From a checkpoint of a small image classifier.
Model: 4.26M parameters, 48-pixel images, layers 8.
Training: soap at rate 0.0032, batches of 384, held-out accuracy 99%.
Data: trained on scattered letters and digits in many colours, 97500 training examples, 44.1 epochs.
Rows from block 2 of a small image classifier, named by matrix and row number. Rows with one number belong to one neuron. Each number is 200 + 30 x the weight over its row's rms, rounded and kept within 0 to 999. All counts start at 0.
Before each neuron's rows are labels from the 100 images, of 14848, where the neuron reaches its largest size: "top examples" is what is common among them. Only what is clearly more common there than usual is listed. The data: scattered letters and digits in many colours.
# gate: MLP gate (model.blocks.2.mlp.gate.weight, 336x128), inputs 0-127
# fc1: MLP up (model.blocks.2.mlp.fc1.weight, 336x128), inputs 0-127
# fc2: MLP down (model.blocks.2.mlp.fc2.weight, 128x336, transposed), outputs 0-127

top examples: black
gate.178,178,197,213,132,156,247,217,177,209,252,192,196,174,244,233,184,226,246,222,223,193,244,252,191,198,146,184,176,215,235,257,204,160,154,174,210,267,243,200,185,192,212,189,201,180,189,195,129,259,199,181,160,213,149,242,218,215,254,208,226,227,202,212,228,169,196,195,193,198,184,172,224,202,163,161,217,160,244,217,187,160,217,256,190,175,202,220,195,270,166,207,237,147,230,210,168,220,204,172,144,200,178,219,216,209,192,214,198,222,181,188,129,193,219,179,236,209,204,173,203,222,174,219,247,210,183,178,176
fc1.178,249,244,171,173,244,186,178,201,158,192,184,200,226,227,178,208,207,201,210,191,133,185,162,170,202,179,249,197,227,199,226,224,179,222,146,220,224,156,172,225,164,218,211,212,232,208,170,197,219,197,128,215,188,171,188,216,178,160,200,223,172,158,127,171,185,169,175,193,204,212,219,176,161,201,227,237,193,225,201,132,245,249,145,156,210,165,198,229,209,239,262,207,261,248,197,172,185,192,212,206,219,133,177,197,182,277,218,219,225,178,174,247,174,186,211,232,189,162,201,199,212,168,185,199,212,153,214,191
fc2.178,218,248,181,192,195,185,246,170,249,141,218,207,235,154,199,271,226,108,207,226,228,165,224,234,194,199,184,238,216,151,208,159,192,169,241,188,181,232,167,134,203,201,211,176,214,207,184,200,162,217,222,179,207,176,170,228,165,213,213,255,224,211,155,216,201,194,181,173,170,184,162,182,186,202,192,154,232,242,186,235,163,187,168,197,200,204,188,162,204,216,200,214,178,238,178,215,200,175,169,192,163,234,217,154,191,198,200,186,177,310,181,176,180,157,190,154,199,235,137,191,186,197,201,222,159,189,217,195

top examples: the character H
gate.268,170,213,192,233,207,212,169,210,174,155,222,261,178,260,216,171,166,207,222,175,202,211,222,169,191,232,185,229,168,163,253,196,257,216,162,205,164,191,260,162,247,257,259,202,244,207,220,219,147,215,194,213,171,216,240,235,144,183,182,166,237,196,178,206,206,207,202,234,170,182,177,274,181,219,205,154,185,231,201,195,206,205,205,171,211,249,165,194,224,174,192,195,240,200,243,177,177,190,171,206,206,247,168,192,194,196,154,216,185,224,250,188,191,180,184,147,235,236,279,158,183,216,227,209,213,238,192,225
fc1.268,210,190,237,173,220,238,156,229,182,222,155,189,200,183,263,243,199,243,225,247,202,134,235,231,156,192,201,209,204,209,166,175,205,206,201,188,194,238,237,175,167,199,175,171,233,222,162,240,272,198,231,221,170,139,162,202,180,242,210,211,212,173,189,164,155,189,195,221,177,209,215,205,185,172,154,198,237,193,165,175,196,205,198,207,171,153,226,182,182,229,235,230,212,264,130,199,195,203,215,129,222,183,191,197,242,210,203,170,200,205,206,214,220,257,260,212,204,194,219,169,209,130,194,162,189,203,270,198
fc2.268,198,247,173,229,218,227,257,156,192,163,178,194,235,175,211,177,213,233,169,179,197,191,239,202,235,202,225,241,204,148,186,233,169,197,181,193,210,201,230,228,192,189,214,193,268,203,192,200,206,182,124,166,236,176,173,164,163,171,188,211,203,241,213,196,239,139,242,138,178,193,200,206,246,131,208,245,216,238,219,216,206,168,241,193,226,221,152,205,246,173,193,227,252,222,227,148,177,177,158,218,211,236,183,219,259,214,214,124,206,227,193,196,211,168,180,243,240,182,180,185,224,231,180,215,225,209,219,167

top examples: the character 2
gate.310,179,244,192,193,203,224,255,177,193,233,231,194,226,225,245,181,196,204,226,171,241,171,202,199,210,213,187,188,202,175,216,200,182,167,209,189,199,185,279,213,236,166,222,205,221,231,221,224,209,192,191,167,200,171,259,217,206,197,229,170,132,182,204,164,191,182,209,185,177,153,180,235,239,194,184,200,239,165,191,237,204,217,180,237,216,176,196,198,252,194,215,169,109,164,243,198,191,156,189,232,223,157,226,173,231,177,176,119,179,115,225,229,217,186,199,170,221,205,163,219,221,157,215,231,196,218,201,110
fc1.310,246,194,154,207,207,214,212,248,183,174,181,230,110,87,208,169,213,169,196,215,201,189,151,229,194,162,183,257,219,182,173,219,214,240,153,163,166,149,202,142,223,244,186,175,208,221,208,220,208,178,207,196,201,211,230,189,185,208,197,216,226,199,183,247,246,202,242,199,173,213,184,198,177,216,200,236,209,182,200,156,212,212,219,218,155,202,259,212,184,190,212,179,218,232,170,237,169,252,199,233,169,187,181,176,183,210,227,210,194,238,217,184,220,160,236,281,232,169,214,204,179,167,184,136,203,179,191,234
fc2.310,157,168,180,190,193,139,160,180,180,195,225,205,228,228,223,200,202,248,191,223,256,209,214,176,242,161,209,178,178,162,203,187,235,191,197,189,209,169,184,162,227,193,176,180,237,223,191,172,173,163,262,162,207,197,138,225,184,190,170,133,227,232,119,236,217,157,179,204,177,189,171,230,120,206,235,136,183,214,162,179,182,189,203,247,199,204,195,190,202,219,176,185,210,203,189,224,192,203,183,190,249,156,184,202,200,263,203,230,253,148,243,173,165,215,161,161,181,151,200,190,225,234,183,215,194,170,191,164

top examples: the character 2; the character M
gate.118,162,177,233,177,229,265,186,188,249,146,207,244,162,150,152,175,193,109,205,205,202,194,222,177,222,161,180,185,152,213,224,161,222,240,214,210,158,195,183,268,207,188,183,220,222,156,155,187,246,213,247,198,203,222,193,235,225,205,177,183,206,231,232,180,187,211,170,170,153,201,188,228,207,262,150,214,130,204,251,160,199,212,219,197,133,170,190,201,206,174,160,210,194,209,210,208,243,210,180,250,201,186,211,222,168,215,168,227,192,189,158,227,207,198,211,175,192,256,226,257,177,185,219,196,217,197,177,203
fc1.118,212,149,204,136,209,211,227,160,186,199,191,266,184,224,176,272,163,184,210,232,194,236,229,201,226,180,199,231,178,207,250,226,247,211,201,180,195,135,241,170,186,159,235,173,217,187,200,256,159,192,176,228,174,222,158,263,188,202,171,213,183,138,179,168,196,189,213,179,175,174,141,171,231,218,180,226,185,229,195,239,159,151,217,204,220,244,195,208,182,194,189,227,172,172,253,225,198,197,221,201,181,245,186,170,194,188,180,156,206,200,159,242,208,254,161,211,267,185,170,235,199,247,218,205,218,224,173,195
fc2.118,158,196,220,235,191,206,201,237,227,204,215,168,208,217,229,154,164,168,219,220,179,153,215,218,167,222,165,164,271,174,159,145,222,158,167,205,191,277,165,184,198,222,201,205,222,249,177,184,203,138,180,200,233,175,234,174,174,208,233,110,250,214,230,222,205,152,191,201,204,230,244,235,179,176,234,149,220,202,247,182,251,247,167,188,179,141,188,190,220,206,226,240,202,247,186,243,175,210,193,191,216,190,194,229,222,189,196,246,233,224,249,222,224,197,190,185,198,158,222,210,243,187,183,203,186,195,219,224

top examples: black
gate.287,173,189,221,177,175,202,179,179,267,189,243,158,193,182,125,245,171,188,208,234,166,234,163,218,220,245,236,234,174,229,192,232,188,175,182,182,176,204,188,202,230,206,255,158,212,217,198,166,145,119,236,152,213,227,184,243,182,213,227,165,156,195,192,168,244,206,173,183,235,209,203,186,146,232,158,179,234,196,204,235,194,191,196,208,168,183,240,237,212,219,212,195,231,167,147,216,170,155,234,213,228,246,180,192,204,162,179,191,218,222,193,239,186,215,236,257,248,226,201,162,245,183,165,151,205,202,204,211
fc1.287,234,165,131,113,203,228,231,185,179,180,199,205,164,215,243,253,170,214,168,183,198,205,231,199,226,224,212,137,164,216,195,190,155,183,239,181,200,196,173,139,168,240,212,199,201,203,208,231,230,211,196,219,171,239,180,160,186,152,183,166,167,221,202,219,192,227,209,225,165,234,187,280,192,193,232,168,236,205,172,172,142,226,183,192,163,173,221,162,201,218,200,224,187,165,219,208,174,174,177,204,194,226,224,199,173,153,196,175,204,206,204,275,225,242,226,202,151,237,247,189,213,272,190,196,240,183,182,166
fc2.287,217,235,249,250,236,178,192,244,229,272,192,208,171,248,174,181,256,192,249,171,160,199,168,168,195,199,190,235,211,181,220,220,248,245,200,242,198,207,280,247,207,178,180,211,228,228,226,167,196,183,172,162,190,196,185,206,237,191,193,197,169,177,163,149,270,214,179,190,197,186,229,184,188,262,212,216,200,214,202,161,179,199,225,156,256,244,197,186,153,197,216,208,211,178,208,217,193,223,165,229,212,159,206,231,235,250,270,254,229,214,221,170,236,165,195,203,225,198,197,204,176,221,242,204,166,194,213,238

top examples: the character 2; largest: 2
gate.169,198,204,193,200,197,188,109,210,191,196,214,156,189,204,156,183,197,199,217,217,177,227,230,198,213,163,257,213,194,194,210,252,155,179,215,237,183,193,224,206,220,222,211,200,154,171,176,197,201,205,273,250,186,185,165,244,209,205,173,134,240,242,208,221,214,201,167,202,217,255,169,160,165,221,198,200,139,215,160,181,159,263,221,186,118,207,179,157,172,190,172,213,189,206,197,163,148,207,200,191,171,230,160,215,236,198,184,183,194,181,175,205,151,198,187,174,233,210,284,215,201,215,201,192,162,269,212,194
fc1.169,171,232,178,180,160,214,204,190,222,144,156,241,232,213,163,195,212,204,205,254,184,193,230,209,184,170,234,212,184,237,167,160,169,216,180,224,251,192,167,181,203,206,274,188,247,216,181,172,261,175,195,150,190,194,215,248,199,172,203,252,202,171,189,195,213,215,195,228,124,162,228,205,149,243,176,174,231,178,227,234,218,127,211,211,212,111,191,200,222,212,220,200,219,169,181,204,246,233,213,182,200,212,162,222,164,216,181,166,204,240,149,216,227,170,202,180,247,199,194,227,195,171,182,250,182,187,236,236
fc2.169,154,225,224,246,222,173,213,271,140,163,218,153,204,211,231,197,208,236,239,174,234,200,143,186,187,209,233,211,236,213,229,188,192,159,229,195,161,205,230,196,228,177,183,262,169,222,178,251,91,268,222,241,265,198,194,131,211,181,227,186,205,174,185,240,227,252,212,175,202,173,190,190,177,232,257,210,186,181,224,145,201,213,161,223,206,200,215,221,210,222,172,204,232,203,203,191,243,194,224,194,195,204,214,183,237,234,219,149,206,174,225,219,223,171,216,193,156,187,181,212,213,184,212,179,179,205,223,216

top examples: the character H
gate.25,179,205,211,192,271,193,219,216,201,215,233,167,266,200,150,167,232,237,238,204,215,202,234,249,222,224,239,193,184,173,208,170,197,198,163,219,170,209,196,166,172,193,182,220,224,168,188,207,140,221,202,226,219,237,197,183,205,207,233,164,209,209,190,192,213,181,214,212,210,159,206,177,238,138,204,189,182,185,241,239,211,240,256,197,158,239,171,195,263,196,180,176,144,200,298,276,145,231,165,209,241,217,196,187,169,206,222,187,197,214,211,198,216,175,220,168,209,137,176,246,196,163,238,207,170,152,197,213
fc1.25,211,198,182,246,148,187,196,206,172,218,231,223,177,223,221,238,144,228,258,166,200,231,188,160,245,233,221,203,226,224,175,194,193,199,257,202,201,188,127,194,218,187,264,250,163,253,243,183,150,188,190,239,186,181,169,209,234,211,223,274,237,132,145,250,196,251,189,189,189,220,188,149,207,206,172,194,181,195,181,177,196,241,171,211,255,195,169,233,211,196,225,194,202,195,211,135,199,174,181,197,239,203,206,209,202,217,178,222,212,195,193,210,182,212,185,247,201,276,211,185,165,263,168,197,204,202,184,201
fc2.25,191,197,235,261,224,204,232,220,205,215,220,187,212,212,191,206,221,183,200,178,206,160,200,151,184,166,174,180,203,173,248,233,182,161,214,143,265,243,208,190,202,193,218,176,192,208,167,210,158,189,194,173,167,188,183,225,200,156,214,206,226,242,180,144,217,179,251,226,132,227,177,257,235,203,155,196,240,229,222,181,242,184,189,205,201,259,197,140,118,155,236,190,206,211,180,204,228,197,174,193,193,221,164,131,200,216,159,200,175,231,186,166,213,216,226,222,105,204,200,177,185,197,191,243,209,167,209,229

top examples: black; blue; brown
gate.166,193,203,187,253,253,205,232,201,186,213,209,229,118,192,207,190,208,208,170,200,192,224,184,222,236,221,198,190,235,234,170,163,158,143,255,203,238,168,222,190,235,118,138,209,222,167,143,244,211,195,198,228,132,182,190,178,255,255,182,220,174,182,215,226,200,195,184,237,203,174,155,188,178,227,179,218,156,178,209,187,191,241,237,182,178,178,247,221,235,237,211,175,174,241,201,172,194,190,207,178,250,229,177,219,197,178,202,183,164,177,142,218,177,202,234,231,208,198,249,174,186,159,217,222,173,230,246,181
fc1.166,246,203,166,216,236,194,192,159,183,204,187,186,230,211,202,158,231,205,280,210,205,157,241,201,196,211,242,193,186,154,266,235,197,191,169,211,164,218,184,211,176,190,242,211,198,238,182,188,197,215,205,123,231,237,182,210,186,175,246,217,210,202,218,177,202,211,163,224,160,200,255,187,206,199,224,193,246,177,198,172,132,168,246,208,207,189,184,237,167,248,145,146,118,166,225,170,153,233,195,240,220,196,215,215,203,232,204,225,239,230,204,217,229,219,229,226,183,178,219,191,143,216,206,193,196,264,150,203
fc2.166,210,188,208,218,186,209,187,248,224,223,248,143,187,155,197,186,215,211,196,164,232,216,184,250,254,163,235,203,213,252,148,204,221,165,187,160,165,237,163,195,208,170,191,225,171,194,153,204,193,231,211,219,147,202,244,242,166,242,153,195,174,231,222,245,217,208,232,178,214,174,200,221,195,204,179,215,156,193,192,225,207,248,200,215,239,197,226,210,258,255,268,198,175,160,177,191,175,208,108,204,214,169,221,200,208,264,228,183,196,220,147,137,231,228,207,222,196,180,208,199,204,183,211,237,217,189,253,212